Rows from block 3 of the text encoder of a small contrastive image-text model, named by matrix and row number. Rows with one number belong to one neuron. Each number is 200 + 30 x the weight over its row's rms, rounded and kept within 0 to 999. All counts start at 0.
After each neuron's rows are labels from the 100 texts, of 14848, where the neuron reaches its largest size: "fires on" is the input token at the peak. Only what is clearly more common there than usual is listed. The data: seven-segment displays showing three digits. In brackets: how many of the 100, against the usual share in percent.
# gate: MLP gate (text_encoder.blocks.3.mlp.gate.weight, 672x256), inputs 64-127
# fc1: MLP up (text_encoder.blocks.3.mlp.fc1.weight, 672x256), inputs 64-127
# fc2: MLP down (text_encoder.blocks.3.mlp.fc2.weight, 256x672, transposed), outputs 64-127

gate.33,200,200,200,200,200,200,200,126,200,200,200,161,200,145,229,285,200,200,200,200,200,200,200,200,200,218,200,200,199,200,216,200,200,200,200,200,249,90,200,276,200,200,200,200,200,200,169,200,246,200,182,200,200,200,200,301,143,200,183,200,152,165,219,200
fc1.33,180,200,200,180,200,200,200,200,200,137,293,200,200,200,200,200,234,151,250,200,200,200,200,200,134,214,200,170,200,200,200,200,200,200,121,200,255,200,200,200,200,200,200,288,275,200,200,200,200,200,145,200,200,200,200,294,200,171,200,200,200,200,200,166
fc2.33,200,200,200,158,200,200,200,200,200,200,200,200,225,200,200,200,200,200,200,200,296,200,200,200,200,200,200,121,200,200,293,234,200,233,200,200,200,200,293,277,200,200,249,200,200,200,200,200,200,153,200,200,214,200,200,200,200,200,200,200,200,200,200,200
fires on: "6" (32 vs 1.3); "7" (27 vs 1.3); "1" (26 vs 1.3); "2" (9 vs 1.3)

gate.522,200,137,200,200,284,200,200,215,131,200,241,200,200,200,200,200,200,200,200,151,200,200,200,141,200,236,200,200,218,200,200,238,200,252,200,277,164,131,200,200,200,200,200,200,200,200,200,249,186,197,118,200,200,200,200,200,158,186,200,194,216,200,200,200
fc1.522,200,200,200,234,200,200,200,200,200,200,200,193,200,113,200,200,235,200,200,200,200,200,200,200,200,200,127,200,200,130,138,200,127,212,153,200,200,200,306,200,200,200,200,200,105,200,200,200,196,200,200,200,200,200,159,200,200,200,200,200,200,200,200,200
fc2.522,217,157,283,200,160,200,155,200,200,200,215,200,200,151,200,200,281,200,187,200,239,200,200,200,200,200,200,200,200,235,200,200,200,284,200,200,200,270,257,227,200,200,200,157,200,162,201,200,200,200,200,218,200,200,226,200,200,200,200,303,254,187,285,288
fires on: "02" (18 vs 0.1); "383" (10 vs 0); "587" (10 vs 0); "783" (9 vs 0)

gate.209,200,200,200,200,216,189,200,261,200,271,191,200,200,152,145,167,263,200,200,200,200,200,200,124,200,271,200,172,200,137,200,200,200,200,200,200,112,200,200,133,200,268,200,200,238,200,237,200,190,38,200,200,200,200,200,200,200,166,200,207,200,229,200,259
fc1.209,200,200,200,193,200,200,200,200,209,254,219,200,200,200,200,156,229,125,138,267,200,254,261,256,162,243,200,200,222,200,133,193,200,200,228,200,200,200,149,200,200,200,200,200,200,151,200,244,223,200,200,212,200,200,306,200,298,200,200,200,200,200,271,200
fc2.209,284,200,146,200,200,200,211,200,167,200,200,200,215,200,114,200,200,104,150,200,200,200,200,200,200,241,200,200,200,200,104,200,153,234,200,200,169,200,229,200,200,200,200,200,200,200,253,261,200,190,200,200,200,200,285,200,200,200,200,200,200,245,200,200
fires on: "<end>" (67 vs 25); "89" (33 vs 0.1)

gate.499,200,153,200,200,231,219,200,200,245,200,226,200,180,200,200,200,200,274,194,200,200,200,200,156,200,194,227,200,137,200,200,200,200,200,176,200,200,164,270,200,200,200,263,200,200,200,262,200,179,200,225,287,200,200,123,200,111,200,200,200,200,242,177,163
fc1.499,200,200,200,139,127,188,200,217,140,200,244,200,200,200,200,200,234,108,200,200,200,114,200,200,119,200,200,200,154,200,200,200,244,200,114,200,200,200,200,162,253,200,146,200,200,200,200,200,200,129,257,200,200,200,200,172,200,200,200,180,200,200,199,288
fc2.499,254,200,200,200,175,200,200,160,159,200,200,200,200,200,200,272,158,175,200,200,271,200,233,162,182,281,200,162,200,200,200,200,200,200,200,200,200,178,110,275,200,200,200,200,200,214,200,187,200,200,148,186,156,200,200,135,200,200,229,200,266,200,200,269
fires on: "60" (46 vs 0.1); "760" (9 vs 0); "460" (9 vs 0)

gate.108,74,143,200,88,200,199,200,200,200,200,200,200,200,200,200,200,200,181,200,213,196,200,200,200,200,200,200,200,200,200,200,200,200,200,200,200,188,200,200,200,189,303,200,200,200,200,200,200,200,154,200,200,200,310,200,267,200,200,197,200,227,216,200,200
fc1.108,114,200,200,200,200,200,200,116,200,200,200,200,221,200,200,200,200,200,200,200,200,200,259,200,153,200,256,200,200,200,200,200,200,200,244,200,200,261,200,200,200,200,190,200,200,200,168,200,200,200,200,229,200,202,200,231,200,200,200,213,200,290,125,200
fc2.108,200,200,200,200,160,200,200,250,229,200,200,179,200,200,144,200,270,226,200,137,213,200,200,200,200,200,200,200,200,200,206,200,205,200,213,188,200,200,200,178,120,249,200,167,191,179,200,200,200,200,238,232,200,200,181,200,209,200,221,200,200,293,200,176
fires on: "60" (27 vs 0.1); "54" (19 vs 0.2); "159" (11 vs 0); "154" (8 vs 0)

gate.237,209,200,200,200,248,200,200,200,200,200,200,200,271,132,200,258,200,200,200,200,128,200,266,258,200,208,124,200,200,200,200,180,200,232,138,200,200,200,200,200,200,200,200,132,200,200,241,200,200,289,200,200,200,200,200,179,200,200,200,200,200,239,200,122
fc1.237,200,200,200,200,200,200,200,200,268,169,200,156,200,200,200,200,200,200,200,200,200,261,200,200,200,200,200,200,173,200,200,200,200,200,272,200,200,200,304,200,200,200,200,171,200,200,284,200,163,200,200,251,200,200,132,200,170,200,200,122,125,239,224,200
fc2.237,243,200,200,200,200,200,200,200,200,200,253,200,200,200,135,200,200,298,200,200,200,135,200,200,200,119,200,200,200,200,200,200,200,200,200,200,200,250,200,89,200,233,200,200,200,200,200,135,123,200,200,200,200,200,200,230,200,200,200,200,200,200,200,200
fires on: "60" (66 vs 0.1); "860" (7 vs 0)

gate.559,200,200,200,200,200,125,289,200,200,200,200,200,200,182,200,275,200,172,200,200,200,250,200,200,200,200,200,200,200,200,200,200,200,200,200,200,200,261,200,200,231,226,200,200,200,200,127,200,200,200,200,200,125,200,200,200,143,200,200,237,200,200,200,176
fc1.559,200,200,200,200,200,93,200,200,200,142,200,200,200,200,200,200,200,200,200,200,200,281,200,200,200,200,200,200,200,200,200,200,151,292,200,170,200,200,310,200,200,200,200,207,200,200,167,200,200,200,200,200,200,199,200,200,148,200,200,200,200,200,200,200
fc2.559,200,200,200,230,200,200,200,200,200,200,199,200,200,174,200,200,200,200,200,245,200,240,180,245,200,200,224,200,248,200,254,200,200,200,207,200,200,200,200,200,200,200,200,200,219,200,115,200,200,249,200,200,200,176,172,174,217,200,206,176,155,200,200,200
fires on: "6" (53 vs 1.3); "." (37 vs 12.5)

gate.555,200,200,302,154,138,200,200,200,147,230,261,200,200,200,200,225,200,133,200,200,200,200,151,235,274,210,200,200,200,200,200,200,200,200,118,156,200,200,97,319,200,200,200,200,200,200,200,130,200,200,200,198,200,213,200,205,200,200,200,200,200,200,200,200
fc1.555,200,200,200,200,200,200,200,241,200,320,200,200,200,121,200,229,200,200,200,200,200,200,200,282,200,251,200,200,200,200,200,226,200,200,99,200,200,200,177,176,200,200,313,200,200,200,200,200,200,200,119,200,200,200,200,200,200,200,258,200,200,200,200,200
fc2.555,200,200,142,200,200,193,200,200,194,303,200,229,171,200,200,200,200,200,200,200,200,200,200,200,200,243,211,200,200,200,239,200,231,200,130,185,200,112,95,200,140,200,200,228,200,200,200,260,169,200,200,258,131,200,200,200,200,200,200,179,200,200,189,200
fires on: "63" (34 vs 0.1); "52" (31 vs 0.1); "163" (9 vs 0)

gate.523,200,200,200,200,200,200,260,135,204,200,200,200,200,200,173,301,200,200,281,200,200,109,200,200,200,200,273,166,152,193,200,200,200,200,194,200,212,211,157,226,200,236,200,200,200,200,213,200,200,200,137,200,200,233,200,200,200,195,266,129,200,200,200,200
fc1.523,181,200,102,200,200,119,221,200,200,167,200,200,202,133,200,285,200,228,249,200,200,132,223,200,200,168,200,141,146,182,143,200,200,200,200,200,200,223,200,200,147,200,200,200,282,200,200,200,200,179,200,200,187,200,200,200,200,200,274,133,200,219,200,200
fc2.523,200,200,200,200,237,200,200,200,200,144,200,155,215,200,200,200,262,215,200,200,265,206,200,200,200,112,217,111,128,200,253,200,244,200,200,246,200,200,248,149,200,200,200,200,200,200,161,200,200,199,200,200,200,248,200,200,162,200,200,200,200,231,200,200
fires on: "6" (23 vs 1.3); "3" (22 vs 1.2); "8" (17 vs 1.3); "5" (13 vs 1.2)

gate.610,210,200,200,221,200,200,200,253,156,200,200,200,187,254,168,200,200,200,200,284,200,200,200,96,200,200,141,231,200,200,200,176,282,215,200,174,200,200,59,200,200,200,200,272,126,172,200,200,161,130,200,200,200,200,200,236,200,200,200,200,200,200,200,200
fc1.610,200,163,274,200,164,200,196,200,163,200,272,200,200,200,156,200,200,200,200,200,274,200,200,200,200,200,200,168,188,286,200,200,200,200,200,200,200,200,200,200,200,200,195,280,200,200,200,200,70,200,260,173,200,200,200,233,200,200,200,200,200,326,200,237
fc2.610,200,200,200,200,200,200,200,136,216,200,200,200,200,200,200,200,200,200,145,313,200,185,219,200,200,200,200,162,200,278,200,211,200,200,200,200,200,200,200,200,200,286,200,226,283,262,263,200,200,200,135,200,200,200,64,200,224,200,200,150,163,168,129,293
fires on: "<end>" (100 vs 25)

gate.395,200,200,200,115,300,200,191,200,254,200,200,200,130,200,200,118,200,222,200,200,200,200,165,249,200,284,200,120,200,88,215,200,161,200,200,194,200,200,200,200,177,200,200,200,200,200,200,200,200,90,200,200,152,200,200,200,200,200,200,182,200,200,200,259
fc1.395,200,200,136,200,200,261,230,200,200,200,200,200,200,200,200,173,200,137,200,192,200,200,200,200,200,200,200,200,200,200,238,200,142,159,257,200,200,200,200,200,262,200,149,200,200,200,200,200,200,200,200,200,200,200,200,200,200,232,200,226,147,200,266,200
fc2.395,274,200,176,200,200,200,200,255,200,267,200,200,200,200,152,200,200,114,200,200,200,200,200,200,241,268,200,200,139,280,200,200,221,254,200,200,200,200,200,200,164,200,200,200,189,250,277,200,200,119,165,200,249,200,257,228,200,140,200,250,159,200,164,200
fires on: "<end>" (50 vs 25); "99" (29 vs 0.1)

gate.566,282,94,246,279,240,200,200,200,200,200,200,265,200,242,200,150,200,200,200,200,200,200,211,200,200,200,278,184,200,200,200,124,200,200,200,200,200,200,200,200,200,200,200,224,200,200,294,200,200,200,200,200,200,283,200,200,174,200,200,290,187,211,200,200
fc1.566,235,200,200,138,200,157,200,200,130,200,209,200,200,203,200,200,200,200,244,200,204,200,183,229,200,200,200,200,148,200,200,200,200,246,200,200,193,200,200,200,162,200,201,200,200,291,114,294,200,200,200,200,200,200,191,200,286,200,200,200,200,211,235,200
fc2.566,200,200,200,200,200,290,307,200,203,200,200,200,233,121,200,200,200,200,200,200,200,200,251,200,200,200,200,223,200,200,132,224,200,200,200,200,235,200,200,200,200,200,200,182,200,200,200,200,200,182,200,269,200,200,200,200,200,275,200,200,151,200,200,171
fires on: "22" (33 vs 0.1); "322" (13 vs 0); "922" (9 vs 0); "522" (8 vs 0)

gate.484,200,200,215,200,200,200,200,200,200,200,200,258,200,200,200,200,200,200,200,200,200,256,153,299,200,200,167,230,200,200,234,146,200,200,200,200,200,246,200,200,200,200,200,200,200,200,200,107,200,200,200,281,200,200,200,200,189,200,200,200,200,200,227,161
fc1.484,200,200,227,200,264,200,200,200,200,200,200,200,289,200,115,244,200,200,90,200,200,200,200,209,239,200,200,200,200,200,200,200,207,200,243,247,207,200,200,200,200,200,200,200,200,200,255,200,200,200,169,200,138,200,172,362,208,200,200,200,76,252,200,200
fc2.484,214,200,200,200,200,242,200,244,124,166,200,200,252,200,200,200,200,268,122,200,200,200,200,200,200,200,200,231,192,200,162,152,200,200,200,200,200,200,200,200,179,200,252,200,200,200,200,200,200,200,200,200,200,245,200,200,162,200,200,200,200,200,200,200
fires on: "60" (38 vs 0.1); "93" (21 vs 0.1)

gate.626,200,200,200,200,226,269,200,131,125,200,200,200,227,200,200,200,171,200,196,164,200,200,200,200,200,200,200,200,360,238,200,200,200,200,204,200,200,200,200,200,200,198,200,232,249,200,200,200,200,200,200,200,200,200,177,200,200,140,200,200,200,200,200,200
fc1.626,210,200,200,200,200,200,200,200,163,200,200,200,200,200,200,274,273,200,200,200,200,200,200,200,200,200,200,200,200,138,200,200,200,200,248,176,200,200,200,200,208,200,200,200,200,200,200,200,200,200,142,221,200,200,169,200,200,200,201,200,206,200,200,200
fc2.626,168,200,200,156,226,200,200,213,130,175,165,200,53,200,200,200,200,200,181,200,200,224,200,244,200,200,253,200,200,200,200,200,200,266,200,200,200,176,200,200,135,200,200,200,200,200,200,151,200,200,200,200,200,200,200,200,200,200,124,200,200,183,200,132
fires on: "29" (31 vs 0.1); "294" (14 vs 0); "794" (9 vs 0); "594" (8 vs 0)

gate.557,111,204,200,200,200,200,200,200,200,200,200,200,200,200,225,200,200,200,200,200,301,200,200,200,200,200,200,121,200,200,200,200,200,200,200,200,160,200,200,200,200,221,242,200,200,200,200,295,200,200,200,200,200,200,140,200,255,200,200,200,200,200,170,164
fc1.557,270,220,264,200,252,200,200,200,200,200,200,106,220,200,257,200,288,150,200,200,160,226,200,141,200,200,200,200,200,201,200,200,200,113,200,200,200,200,200,200,200,200,200,200,253,200,170,200,200,200,200,200,250,200,200,200,200,251,200,190,200,200,200,200
fc2.557,318,200,153,200,200,200,200,158,200,200,231,200,200,281,200,200,200,200,200,200,200,159,130,200,200,200,200,200,200,200,200,170,200,200,179,200,200,200,200,200,200,200,104,200,200,243,200,106,200,200,269,200,200,200,210,200,120,200,200,200,200,200,200,143
fires on: "<end>" (100 vs 25)